{
  "model": "image classifier",
  "num_classes": 7,
  "label_smoothing": 0.1,
  "momentum": 0.9
}
Rows from block 7 of a small image classifier, named by matrix and row number. Rows with one number within an expert belong to one neuron, the router's apart. Each number is 500 + 50 x the weight over its row's rms, rounded and kept within 0 to 999. All counts start at 0. Numbers have three digits each.
Before each expert's rows are labels from the 100 images, of 14848, where the router gives the expert most weight on average: "top examples" is what is common among them. Only what is clearly more common there than usual is listed. The data: cartoon faces. In brackets: how many of the 100, against the usual share in percent.
# router: router (model.blocks.7.mlp.router.weight, 4x256, trained with AdamW), inputs 128-255
# up: expert up (model.blocks.7.mlp.up, 4x512x256), inputs 128-255
# down: expert down (model.blocks.7.mlp.down, 4x256x512, transposed), outputs 128-255

# expert 1
top examples: hat: no hat (91 vs 59.9); bald (38 vs 8.6); short hair (37 vs 14.3)
router.1:491501570433498531513484455459523443498451598486566560510409525472455479540607469390450464511500432486439500598529447420474503520525580463537557512537549541516442474465532493491495513555503487437496482525478478535561451570457525463464582562526486542555474377508456493400565506542461475444549506461539547417613530506465416489467551500533552458487574516502440557503597508481484514380573
up.0:576486547520539545447587494462458513492458453416560448415476499455561472507518639559504547615560517522489556505561443544554477503533499537523526497445469501570521436463557526414530495523520476471531535520485465552471506460489474463518471576335474497550401525498504483564536474556559631510559539529459463509585564509547414545541497414473479391536510635549516565578494507501531508511472
down.0:541454527591465490489394456496538529450516471478507535474525535491544474485488423530581580525511404501417349427426476448456489472481467476416531519451583492511503497464498569551546439567546504509493426535506434492459546517459572560638465526562513433524482497485510520482500427490534516538520452498525582533539489446451459523503487532554432551493541470418480474405490575609459477405580
up.1:554538539442433520464589456487523459507493440456469511600614515450537433478585433508460423511523530486538477439555476380446509443465527557405491397561583522455457511566521500536549510548503490527449446452488581444546513495460542528469455501486485452448562425473571502495548555514474567466449443446482442504490489564413460407529479572633523506561523484466518503470436439534485495510518
down.1:557549530483514573482422477539448596518473524417490466485467525504559446482486541534548456497567491470549469499485520561433566490483527476568539496514414437580526604481463439561424530511429549555532537459463451508408558464529532449456583503431520493537522474502553544422504475506408471478427620550439609514493529476423477591526537487498452576545493503555498442484616507516500562563512
up.2:517458538480462503434450527520566554473471551500486530509554545546385572541530449480446461417579469493575442565433485566411521545506556500485472491497546486531476525438414548515489550454450486510553538531456442552481464340602484546573492547531540666495573538491472433482575537506475499373449480559456480510452555582475456474495552484552531523465600425496507485507528584523606518471424
down.2:512545390486462486560534435469503507579574439560504450597503532428533538397511483571576530525418503460461516498483402490463443510539510581525494522435607452437522406528504522496533456419547506520471508453470501445562536504461459510585530426597484483469404419501541522473438437460448495413509474505523444478519477389516429350490494415463497457546520561548498508467527406494404514571461
up.3:476475444425518494462581432474486506573454484421570505452528446457588564464466517478476532570473556452507445543453524507518538490450382513511558516496442503548528519555416566454404572501477506478426626433451521493439566449496469482506470430519485399546473494564512503526459454508510518489490454523483455461566513528447490571556518475478472487467476509415472457413495435538505527499461
down.3:496445512536399554533473495467512477534458539458485537523434488454438486504414480541570438488525472487463558463561506507495472525468427548554452456420483546569497508451633482516641426576536510457522484456537482560479471480453538408490492534529576601407478539495483474495501539466532431503443556430530484552478562418580447450487435496523494604585522505615509543609472516439530573519487
up.4:495523419585515494425569482541544524516478452518554475546554521439486542549532447558525595473471500493495467510555532505610476430414530476469449517577493616484557462461504473472578498519558416521580502381585454474488502519521437406487486490474482473408536513528611565408513432454532446433560494477511449516555440504459505536489511403504389495508450497464565529558545513554461461518552
down.4:463491573539559492575475566537539612536478507562422523456550497497417498384470607435494507491565461447519487593417554562503484474496510524460517479442437579479482451488459581506489471485506569532382468516534450498447468502531508496523404485499553640417405482528486514465469571611483511441540557543452435483465538478520524552500455513515518656469498566529532521454527571463514556448450
up.5:509451471506566432559501449520506470382436509464506433506497471510538443565528520436660569459442486456487523417438455458526490502459570490447464521465589499436461421582480441497487568518413526581578397524499452455518495467508483482453555449486502577521486417541487494362450420464531471499481439605550459476465394483478567504401501538539518530609573467463439466457576574531497623631415
down.5:479548499530474411498530504441485448551485500512485556545539483508503470448402593511441494511540507447447646596458560539548467497467517483616466499537423493486489453521510532513508473541595520505593477475511497517367465520497465522534499442523426425552493593515547496567486511589475446591463520441487476477526387473405396491631509577509481518499525536453425533502527400489429500465573
up.6:460422432467453492468572445527453462487584468599474444530516447562524457544461452529514517437448465427493411528500473500552430513566510514555571504541450459535479480481488474523439464512594480549508464428513525520427463494513400452542555460546510511546453495469515572471553518469446381446492536383354556578471489524511430566482465463429511509633495398445477425499514463573406464444578
down.6:519574555578424612454428610464444502488419597521436524582610583476466513438496487524451446462567411537433595531420547491473535527529504448491442526461480486533429504477453543506576485435418510520543482463560450437503554430509551497533459463457450545516481521470510540551491480527505442618495499580574498486568536503389534367547563532475484550442398473446483512517454459387549484530454
up.7:488436431536542533502496423413451555416518523513496440462457504571566525488524547476498556561415450541518449513462619385427409527514485491506584457393408543484517531453573498432555483492545454520442546519460495540446490512505519409552503508465536506504545524546447484427556561511450491483457516492465441485532519403540497538579566475499438591550551442505470471467468508446515587576502
down.7:450392508457473494517470612512409461484438493579499477477565491435498377567517467474554520569572501454531565444562420546553478514508474424528388552547504430497511460485508494502504529474489505487539520493545462472522525438427428512557509477549492507489504422490535484526491481508501548455547518524554549560522547581526510398419593574455589478446477517441578410534434470505448440444524
up.8:447478419536594429456557484492472535442467507571484454564483397419459483459546495477471549486450485541554408459413385496534520567521523563520539490548535466507495543369475550532403566436415426482485550488400528420447496557465608499560579473483597538505469594340469544531441518488547517489581524382418499592519596483529541560469502454503505601575528559480568481493480512515479435506400
down.8:456552512601566502498517540474506382502514514419583514480432480575571499521503529498525422549548547495401670472553558592506515503489386461531563451510479536465539458516489517519574521450472431461499539467428414432508572434524488547534505516458546509503523466556418417467531425514546535506470529513507542470460496454468593455530566486442482516531567484587455399507453458590439560542562
up.9:484490516465456563555534423521498546465527473546557580442568586469490457432405457517559502473529496548535497590538590483528469486616487461625524455539520605561520503508579600538509495428536570527531460452545532403489504501525549484498519478467464559487538472502377519494482578487580530536466528467403520539524534478503495560585578512523557464421567560619514432536538492471492557465460
down.9:532559490477555488490399475507459501545554450512374560553538505496520430573607453450474483512517455518469454400574364534500479503501581507387549498479514447432532466453519393525533500498430496502446416533491532527488452574572519487447503477552433541584439516533551578606475462436504523397488514567546550436371481493566536440513505532602521443534491518461433570491554477553426495515478
up.10:521521518478579420500490487471582457561578448535456563396430507481462426501552582546483511360508389486510511484481461438409531600591485552485554483498502561475552592476529511494486501473593536529508463492468573505597485546498489511502504422590537479441536493434545484450580535504520532445558556609525492348451472509410379445483509495623561534507531552451551457405520430575512445525458
down.10:423557485442541552573549409608524425464485574481502488520559496510530524564516484470519483503489556467468625545542630596534470454479443598563492434566496405476523523494460440489532515406482533510511530510485550547407436510485552536471438519428459537486499416560515452511460454464401518510467487462492539576456471573470487475427553475400455495453445421428526414545543586497529472506571
up.11:506551482550494517514496588522485494492524529472385507420517444402537503408458520536438421476471556552391484538538467486501503508452504488588433548546620497427514476514463543513528445549515554474403487492450549619483517610517465528493558487443526561529421438484580546522564437500556554532506503467381533544475517568483468460547496581418567540495458462405487508531471471417463560576497
down.11:557460479492545540459554488441560494560398578500496487601500571550423517548554496527467473550520492547467493518525469514526448524538511527542508507478549528548452580495538528547501498500441429479535499427543356513508533444483546575441510453388424557492497522523665563496596506539481537521501519489611442559479536437428538571416499456491603454516482552535478484495483477470508552388469

# expert 2
top examples: spiky hair (51 vs 14.5); curly hair (45 vs 13.9); blue hair (36 vs 6.1)
router.2:456474546540487497577460572517402450520521570490503553504469534482541498559463565492507530477518444550492566575574535539592527474504475539541515481542553555505438476495536561442552539606452512468541502460510556517484549579643481554509543531495407551522501518556484529524533415457552561576591485498571470550596520534535504483571539540557512483499570505568496547622486472576523512470432
up.0:422457525486455511410440532547484499532415563534550489530456565563576482590566483505462534422530503431523489506491448462470537376472463550471531444491491394485474435434453525428454449476522534454447537608577509485486478474579490474506505506467474511484493472554428478542571418510518459579460585502535568499457490526455453445480440530438427442487494454635506534485563481661506471439487
down.0:436596440487386571513540511532516496466498547497501532428497472477565554655470498523472527481482433537434525581527571452459421500466433443458578502438504510475469491510475535589505505498435439527582540519473551470525519549490625498528415497543532360472506444494490471511369609498497510433463478486558514505480542488422471538550521470462554462523546439506449526517548527576574506528520
up.1:541381481456570429450569482475414435443511528535480486539411587512477582541538470438453585507510531545443575478509510484414535543462627560449462487509440487485505550533482510572392455428532427501495452531420467530474471501479484480477511541588596438529527477562580511436424531433567466582495440433543564478544511393504520515430533541469555469529399481503484552593430553556464490452446
down.1:455551485568487592542557506454496506475601430447575412433581519474461442572485472483537543557439541576656463482543563477519501482536456438572477521455523478480495548375541404580539485440462517508539548483550498541488480543516580473589458464497529491517492468541474451571546553606476549497460481569453557579513504524460461496455597562546487442462453490431454526444546414469443412568467
up.2:472512471460446514556439436481547504471458554513512534518453550429544505462575512514508501527503369485466533600494500523459475487402466462601389554418542462517459452463543522485355589554570525484466449548492430479405524501562450546565467489475458499520497492481475524579396456544467452522601420468430413426469449457439481432422485572510559518516495543410491538467421592583502481575582
down.2:462451492495563497486499522475548508472564522503555463469461515547482395586447509444437415465514613548548456470542461480529503466583464464450576470553567347437446536534465570429572456564471536525549512534561600592537549514453532521553550547525524470489414446405506528528507589438438472529463407480528572509513498510401369564502490430497495531454500531511532512479490497508543465467376
up.3:519490513442544499500515509536540358522519467530568546558471509471554438499489526524539481480442507530452514544419540496483433452507457488439509467540548522483481563497593447538486452446438494574571532461526516530531524460484454504516481492505510593545489495457516533612394527495535607603447469517511481547526408423500539473414489478551511571521580507564558409507485514512459585555452
down.3:523461473484578534660540439407485553457448487442542524513567437483522502414579492462430491509398489489553526462451455536544599445478581484460466457513489535487524566564489562633508536482507472443507388528505467536465434537554485553435566433513507422404485451521519452497495564397508426529564503396490480592475460538487498598527490517419509426542457421401481515496536520536539503432515
up.4:453486405572569606526565512496523518455497502522524473506590487527542391464604445547547432427552486451466513528469527460527442550526504608437505539481489564544485458453500528437482451394519582495496491501522484512508454413400493546491452445527477462522530477508356529604487481506500482409526532450442447498487373496515469469531499488555546562530468467483425497529538531574553533511448
down.4:480535562396468493533559477488504473474560493457479500470507466459548561497503475435411449462475516544566435407505459527569536533515501448504522445482522427549513552543557517518446467525516442484484585520476621497422468509403505503430390510529496443516456544553617569497482503524574465507535441425631499477556617458478471458577434462545488572511532528468507449445535515444423518470467
up.5:604409566516466433526491494462457397535499475534551463584532434506498530499454396475533496469474571553440480547495522491490447589479457414425497530504435444556627579503375465527609577443424400435461544491424505475513475457555463547466475452487514526554458515450499538568562425483546457491490534509491475529557557487518566467442489438515500585516525537547475520437524614545568453497475
down.5:526558450466542510500492514451507594517556458530522557373503501487469460512599596515584494570535435534506470482443496560594554410502462477580442460408554540523457560507510508535438560512509517480589565484481408496480499502496453505441429573516532503544480523371551359546478538501518553566387482575441465500502523567510521492478420536529473609534493495501494481544564466475485468510557
up.6:474490494550483511582552477501569544549482491519454494448510564600472413493500341465494554531454507474509411466453464439529574521578526548519503492509617483550527489456493486476440458583587452451601580528500573589510548490501536408494560506431489529408423512402615523441420459411491543579449416586542459451484529391549577493497485519541514446444576491506491489473487481454433525495504
down.6:636573546472509531453503496475445466472501384422488573530532449539524512391556568445515547515454455467465433496510519505502491561472535428407518486466455485447547602469481417535474550557519524455511493551546540478562500520421469538526503576450589409515493452490497530483519500454545465350543533462504453448579399572522528509567437549462469471517502523463505564498545576541446452493541
up.7:537485491589494393548438512389430573488565553508459512462504469510522454430458494511550454512508531525471540481500449515467494462467508495398404546495532545512455517444535632603456518478478532575564525476584424476498557520493493545455578511596454542497545533503503512514509529515415514618448500483482579513465509478411564462515546500496588573522552536493466477501486588497473482574566
down.7:480483449494475515459544494485532430563399449491484424555495592510484521484513444521432580539507488420566514560550555472551522484490444471587545542596575494518507460531474467454531547441515509486465568461497552470495464505499495559554498563446497469531493560455563409433491474430624633528457492425558516523431519487447486409451443466451423472453530495443482440385540421476534532564519
up.8:480554486531468446568548496482522438537512456531483534521519498521485441461562458470523405475467483430573522516491459554555572512522502477673510507488462510425500442521497538516588480593558510538481498452508598524541512484576414507482559568415506445480461496491499441366495414544409522477568440546518503579405461497454485504453516473485551446486582517485417541511496495521542451485365
down.8:567418552488446443508485475480482423448572596522495448534570518449479464475489499471459474493524494554393483541555450501493426428441488526448561540500476540634481470531487529447514506517527431511405462403547508515507443490493557533418508557590463495539483456443489490593456520511554523440506516480564465388481598504477451548541467545513481469497549458478503534566496460525513483521548
up.9:397528496489530528533539411509546479444475487425530460487487501432518401496440478518684578496490509401550435480402435412451521499588464486442507473494487505536478477469515495506527498553501540555481510461570446511493484510425508575549460499532451499429530465462494565511537505404508617474529526493534418467442487467601555495472520498521480552465510482566549470513463422496649509531552
down.9:539427508509445462485474500519618505520455451543422504446435461428532556483445536567388451610509414487486503411494493529505475592437551516513570551579499486421543579515467566516466555426524458555480467474488482506481530472517474532420455492517489531682461471494488431453443484531515569503595495457506534529580534560456457574542529463555496481528603441552454496511461582472504506481515
up.10:470574431486485494460445445431475558461580556551526445537538464530542497525399481451533563516448481598477538522465490478462501471494480479480450540504521398417518519520544450484462474437579453417558443473545512497531524553493511560455395490509613468539493530513484512460549404560401500527583509488511506546541504567484537423489497514493472463504563507353469603472418499528492544562530
down.10:553554569489458483526495483534495557491514471554519522494388486508545488530455530526403501421551457519486389524515488474471511542651464524450448577513538560546558450543402486400566489539452529555505416548465490500416514491445506475463537497499415550344423461505434482532485529488459498467501488527504473426427502578427534536520465487450495482595471533505586514428540522487558489556498
up.11:571518422549454577480544478475383604529550558509448484511487445485463529517555513547524550420450469436429475487480487508530483537485499541460522486443474499528434440523529512517499507492513436486505507443492520514417455455476491497498587516529436515443453433357492514531569489446564437531497468524452510450494503553488525386496508531372447486522483499466581451495502538581443508463400
down.11:489431374471580470486506435478505513573406559510550494497409439587422576555557458445412461439499554498541480555453618509539433496545533516542509515481521477540517502448587523375479392534530538542580521502500516510480507619448559510505522466553546548471530541488571501440551543542399457486600417492519535498512495439490542551600446497477447506541451565600597491502546385473403401511480

# expert 3
top examples: long hair (60 vs 14.3); pink hair (32 vs 6.5)
router.3:506605494462440456516512468528516502524460418573432464578494430536584480481396479599529514499535482514616463487501541476523488500519440510480451483464518441490585562546478452465498450541512560559573511627513480527473536426425474613491503462499587540538530543502556646424457472523475528493461520542480613475440442440537527409440413412465447596530541579458521501476459519476531513504529
up.0:489488413539468606537605482468534431475471473467550587408446449532476528546426382480532550536462531514514474494514404473525564567538493490622505581499438461393416487494562383418504504569523334470491451565584535506498548464546428444505461462475519529494525527610448509461463493473505503532584477520492501482492531450547453540473560587499481467489423427437464544484483625489581530492522
down.0:550478530528539438547483579570557481498486570575550518512514511616430547370539626479535489522511422505506536518464614497443480482555375537466466459481443525466549514509491574470482520544545567508577563485539486485558530493405441481496499576484431511387504557505512537602516488542527518489473431532523537498536529552490551440564492488510561534433511644534520480509523480520543498478558
up.1:436481572641505522493543506580448521562383572497488509546454489413491473482487467541542508500550495487569440416511586475554536423502490518449506464494578508523532510537439576488488461428408522594466501609492540541466544531467503511539492575449490487565394478486426486551511491465501495519520529560554382505477526568461397456477519450578490411480521487494533549480474483562390425473487
down.1:515532522562502490570529595484564506501476520515512485452410416489543535508570501457487436480478462569437610481530422455459484527500407465502438533496572374433539518490481459488524499571544483397538497559497483393529483505550464523564481477519455488497636547434421516509408551474538491544439401512476571496510429415536470589473470396487558498569474557490429456473485518489431587497488
up.2:490505507430501533476484480537514584477443590488509519504521510559508439455514495452491498555466515525468513475528583449563515529500489606488485446480548495557607501462505436478488414405537448534616466477491594443478513454410613453540499429327498458479445463579622504432528436496559494460606507417480523427503492458415482497554519493564436482609512609457539444483492479567490580521480
down.2:503403433593426561408431410433561444474504464441451537531459470548541541459559521550470544504573476527563442505489533532540488507511540470648574551538478495438525489528527606464532546481402455598510534462488474513382424537493445565515449500550519530580490446420442499450534501510511393486494550545499491460565463444583527469530493490493522514426475466481420581504558520443440499598482
up.3:490619512412500558533508496437608547468473602531570528446591462452506493486457429489482434515441477546455402467420606494539422524411531485423530592454486430529489489569523539548572490551468452404460580607518563537503602576549551487471474531550509496570606428502478458377568537495580439492466550445521526503522519484438554463525500589466480527506530478550447453418533443467500490472460
down.3:478383527517551553543506546474574451491441450408437495437432476541579541476584539525493522528500456490490597493559549460481502456503493507540496498566477579523441479443523420517542413527423458483531444503483435551573476420461452563506510532435492536450552518594533438504463522450436487469462493451534415557589526566524413405507534432484508499433545429606457503545455454583457523460489
up.4:447445425537525430459471423568498440473526521448413468476535523578591501423570491486524530512486550382493530506497518481502458466536509569485562486551567562482454557505573372565644477413577552525457449465506497470416546564517562514512486452565440550533423533457497465488416523398479518515463555516415471519468479515513407493520560474528532426473499500513601533581498535515491516613461
down.4:533471546448472517457454546554455488499499551492475594507525541512489569568499575511599518457468518542587513461526481503483472421541497517517573513496414401548534527506489561425471497489463465456453474498339520471622526566567563555526519405447487482521583563540438536492556562581491428586486554561534547489584619503531466394448492513535492572540537386461481533481477503513478490460613
up.5:512492509490510512394600525518585532513493470474451487493485458545396424566507517463488495507566520482535503501407453538507533574515480437477477528555478362365501517544553484556382535503485475423535478559531573492484425463586548450446486568425554591521426537524452493583586546457566618496489522551505509418478495528498476471554532551497399543522505501467436543488516484442533470511489
down.5:530517497482565477516446609482414461422502531486551492438576617536633603506481480438500519506561477535449479435557576393491526455441537512528487443491542469570529530445533447366553470550590562568435498465514427506489554402439494479504593432507550561508489571451592451551491523443479538547520533529554474497511445590427490442543533475431497455567453463472537570503493504488468545471544
up.6:544492449519502519491462473605516492496529599483486515507492616456436515556532510414499556509455383522462581475565466542548489403492545535479653402482645479430543490432625588515560543450484475515522533574492471479460524412484419498600580500472489515575409447519432582469598499476515495478455521481467522466429518527481467464532534570472463506525517539487543469436525476538402499632514
down.6:519487602463442547474484519483471409484507478551532490484408413525576486527446471517569519547439545501686427497495453417463499548498440482462434534470454473546565611445459525439507463426519531544463553469523623447505480550465557614481471528435463497490527437551509460440444537520576491401494523517504476404494480479550407550416449477531581448508593516531463420562454485363507417529465
up.7:565464494514382396514472477542486487471547478545469397498511502562471510534637499543457513517603495663515429493566420481538511439564455486508424502392458497483533541513560532469449555480444479490523475548521532508554542447606382541540549508512569538558592540616529428538576496507526474522521453445496550475559516438551576514449556559480530600486506447525471498463550482536524466602477
down.7:519454523465495566508540545450484519521402545448592498532489475490437409462474516501478478509493503382428512552544546540465499508405440489540509460488463507527489469542519593506461521560561507477382597604594514518504479520541535508400473493517496527466422530477566536524504490553525469478489603502515415437434437446473499500534530438560602505477484584513482471478462615482486494447577
up.8:481424474588478422490493457483488504447524432433440457506524544493507494409495486481545517467422489577493469494512535556559543474485404523517618559466547635487488422444410459522553543460484475515592545536471568555551491527465509514516357545506488390406518478402475512496421464462495586476564432494425560476455474440506521513500475482554455478522514443474552505535457429504501478490526
down.8:522535442416518524525549521447463530567510496488529524575463532511599491487481444613433552497522468582449436552467442503512494460562457488448478474622464409417427466508544485456475522503496525476534469520551540464440546502445635469488541545469595500539488544515585452453475456583474493389587477514502485442507539452532430533479532499558546401455573511547475466458531528500462516497543
up.9:547578557431507421485498526505516533468452437515471457525584589502511489487454561519532535523555445421492558543398483578575489472599554523550482475583535531454506436585456432507460531501493516457438534498589559434573445564495531429466424616487568460494442517438497461629489552481435498506611588533518476462500530539525431447516593586475530487436483493502495492464545451537503509509586
down.9:445517499516529512492507533579483478517558464522516513554551475571468506547584461478483366513582512458564531504552525470526442563470454465483438553447509476489503477467511511504570455467336588580554429523437570474531525445495514568454551490450386500527490522591478504489541492468693417436402451526472460509430417453356536565518564574455663521471534474548524510452491444464587464553462
up.10:486480486536559501495414584597489443525459474533515514448507446586495549543483639552515472569472540436515517477473533520534452476431500549424456489502429485531530553558453523458505424491503465409481470499536547542487593544450534513571602506467516542478533473479500571513447445499513568437505493495536494487488589573545476527476400407495473587536526519509501477534504514520531500506518
down.10:477522508502509599453498562502498508469422493439618426462496510488516636492525461459462565500546436489545521541490409554511523516589515492474547589512471460481388537509542543470564478455550498574479536464580540568549487466487570473488407490435522392475481523491478596481510416440469551555473561551463530492573414504454448577417545509572460506535564471451541465450538404603435498491438
up.11:572457549511433487455509504462530504474498492454516511531363462477522486444581453413448512477507539502453500508516550579466529472515563511616523508496382533525499504484512525529477463495464526528545604548557572598423546527501410506522462435499463469503477464492560519558422573462460430510457502471515402548546486443401488459541498382579435492392467513400522496520477518528512464485572
down.11:473422500487456475617467542510476562577570585448436454618527576567519426490426343385507419528453566498549537454470472458451460508485456404425441482488582465503479469521389549504484504499495512459420498455484512481484500530504533530520479517494467516531497486573535480497495474571505552495494519539520449571513562505499468425402464521414471460556495461485467521516474502464538482594474

# expert 0
top examples: hat: no hat (100 vs 59.9); a mohawk (99 vs 8.6)
router.0:519468428595525552499518518518583571497549435488530464520569453503483532434544502477483494483462639533478459387489481466486467518510500521440500526419481499472538535494505551544499478461567471511420504493510533448530469449534504495548406510519516484428461556529557361553491615533488500487471516525439426549436555530477584543522462526466535481463374440505487462427529475496499500561598
up.0:487417437507501508585506396466409500501523509536491512462426498518532495601553507489470495597461477496551507475568521539461604528534482516561455581541516527516447473592501471450513486528470486554451549446491403523532600385528493448405495521556452585558448468432488556440512552477538440469551484408580480504519493485446467525558474563414463537560491489606552501557524525486400560569496
down.0:502525515600466484482506435506603464413563476489524469480509610500560446455422480470408502440468505454456426552457432530497488514467609514483501551463539422548423506406537520531470497450509566495535485508551516480478568634474534484496526533511480493355410368496432465542449562600504488584515478473431517530551512430544514489487427547484468494547435554484532467455495490500577437510413
up.1:558459493494525466443506576500506658505414549456507533500404434513444480441476546575455523499477562620560558473447508464513482472552515473540435564506492557507539478502461510442470531480429480467508516455503464573535468556536500576499520503498454604451450453505584562519434499540550501439464553466484535584517520515494418406544548489482526464514569430613455513513461381510499482506480
down.1:448524567525462591488542512542525507524492397504505412485494506480477544502505497416467527497516503488482359532479479481462559496523541507382512500423508570494548472577519509383513491509434452483456545545490535559475530531553598433510478455527447386553625474487439528410575416482510598539576511482534445541552508526496548462500499375443539573518440440414484495488469590590505547442458
up.2:548553462514552464470525473486455506472465490549449532456495492479582487468511464539508383436472486564549527450490548606376506467471485462486516492515423433516529492476537499506498542599442462505535406447506511483498445525553588550513483500555478519547491510580459528553432525491467470536484496469523529633467510513490431509553547601606402447499510560490488562459507585483496469474417
down.2:469445505380490466469421460354551504437551499534513459521547494507483493441452497485450447505512577444523483552507429598571464555553481492497571489432477534577524479526482476526480494423578483507465495546477425519490505457549473433548541428436529427467538556555515527451468503349551469465521548521581452496557438508515594568445516376528550574532475515646582503512529538521501492460503
up.3:434449456514443558491474432468412441462401471577519540518486637539581519486503570467542493508584465384521488440469501499529513470450560445445651561622500532474556559485501417505467476542459421495522528472515517548502502451444522529605566448534535518440522495416502437422607473494530576369613501519431476544428503507512579539533558609493476573445468473537490544555449478517469508516485
down.3:510503494509551509464549480445473543529486514458429513496536567526539482511511583483538418445479463576481514541549568528561470519549424525508523467359527456497497503491477589501472432482516533467546527532313453473503412480530488533513524498453475527450514552518464481500423471347487559546543521481449569546536521526503487489462497565583434593537532468554421437542476561558519477509475
up.4:488480487489489583554507424513586566445555449442535550416511513499533490497540516455480459417504595484550505478448516551418534466552499570518561457557479511453517451531493559526458607411525550480523561553450471451485474491552496488450469530499427548575489578541508524438468440541467505481487479490511483480475388588472490420519451588441461461445489578464467464559461491518502600502461
down.4:440488450509506409506462448591502508468632535492451500494513511491522372518557501590544550452434393496539549563515489519512481534543489462462514448473465503546487488538448414456529429494477464546567492451523483427452500480492476530597526482518600455573510511594495547535488498517539529587588570434436557462440499582600520563450505470543550488481475483543550593515522505460508461444508
up.5:540524594624511510512526475475414395501499541556453542499514510521462470508497495537488512539527515512492544474469478489527437424466529445391603565453477498466515541491497472507497429486558432493431538379492505511478515585487484385558534488570457455493463514457599483487514535525472529532540442522480494500460487517469435510440494539589470528448540476490498575521474511553507468535559
down.5:612421452449492501451386513473517621434526528472527613533518463470539598435508498448577459526564401468530397521541521471473568504485436494526447458501517524575505482476540480516516535493531506379442464509467459509619577498581473554521501488472562460516553519479397543486463479416492517547573459489530514525557503446533541472543420570460446540574505454528560529538446418511454498534547
up.6:550573548430527475517564526556568512459466490504425513558484410519510466447541453362489464469450561442537448535497514535427576458602408514456476449497534550510527458466627486479478500503469520463423405527480455520476451591462472480455501504580528593567572523483474602466450541457540544434541445495482601467477518545504535531561512584479608487476551442530501393480467470549481482502496
down.6:406550457528402534485489494524453538622501529490516487467459542471487440463452454605478509548484393565463502472591502517506549504467552533455435502441509427486512544546483478389496540480518465461506531417438500424547539533493492495472476484486493473485474491527556503546532439486530435505468489477485504479429466464393473479474462394485520454463524443439542533497489428422556514547524
up.7:531460519616560564526423518484490490570494509507449494485481493457448476483455541529501414499485512528484612509529468494576490525534581462525509531515480476482618525448485592500607440463553593464447466453525436511521382513510569482478564605574415476439491455489567427470490467537476391496481545426525605454487418449442487484573503497499587487490445508549628471473509498398485519484416
down.7:586487494520415538543493488508471422478632490390490485605517508533608523551411548489500471495509523479449382503460599471535564463537594472559472445428530448508482562551468511462411544516524464493460483425452469503527549577380441491544415520398568497513568545512497471515484480547463490436527522584488438503529522486562502485417553466528413521512499535547504564512452597455580583519495
up.8:444547555476482513429553393490481517525516515465424518484554462405526536431489558507513546476525466386551476494499424516551342564510422547401400491537453483480467511488468580448414483581466554478486603557450529608533471536414555552503518423540510547449486514526539657459493455482472504453533466561444481502528485516491398493588475536434629519501463589446504509432588533466449527538465
down.8:493477491465536445464462422587595519494479527554591518520532518592546475485535402604458500567476456477458551493549584440557540497497596476502603529477530392509490456432506509523550519474557416522491553543513483464486559586546499491529493593521541493475573604554483509542509484498381458449418402492525494566548504460579571370522483456545477483448373432489501376614413405523542533523521
up.9:532439405451507550469547450507376616475550594498504609497486550479527523559487499497440504483514517429434557440460485527537444532497510410472438545485456509666432496476476564440507507452420570559416522528580478547501536583530552519457459594408449558476514449515561577521473499484594496483428433529525496532533503525451531477539618489462443441495540575434496484480481442548509514455533
down.9:508545519610509500502515414495511536547450549395492387523523523514531515499495468441546448532432450538525500536528528584515557594519499447492521429484473424530512470495635520523486439537455571365554511552464555619499557442460536431483571476457473483524554541527499496481507483509473510500501554533459483538518490456612451570437467480496587496512414441529513455584551488548483518496419
up.10:488533519594563471543413527546552432530451490536468420573416559478499539432522487599473524498513532643497542511496417551500539535511454500417488529473536458428495541592421530524466506459465454527458480537481455512360488547501462503544490491464492553526487469524533457506526515508482480579581562504547554410459472457506570469544487458587440540544485504533451573558499402588477464533506
down.10:440566513470483560421596461470621525451457488457570540438472527509492439438458577424508593522550488405554455541408500497433552497518533496518480500642466471522458532476530455464556384507528458500596568503557561419432474458465571500478497589562492472438487549491504465500469433503521475480487516484474491478601519468506506481491482572385411643446533448476522480458445480474442577514498
up.11:576503501494444429486471519443436481438497524437479480552471506455435519479449459553532463432451505577487545509491499522490567483488482541546470542404565510598424505515516574530462484479435490552418586538461443447467461504493528528472524509570411537557493642473534541547443549485534460446484454618511394493602453498350548493494567465417426492596519509479489467469436522534382542436509
down.11:450453376476477505420464581508582612479493442457372489436455595552408459526522509398494478549514443462499511442613553486469522434484509545452506497571462513450581393562485527498536534458544525503512545483576461512515521600393472491537501514461461489506485428484517463525506354588470541517545533489482561480461453578543451483549466455607528513477543514525511590424533479430522481537516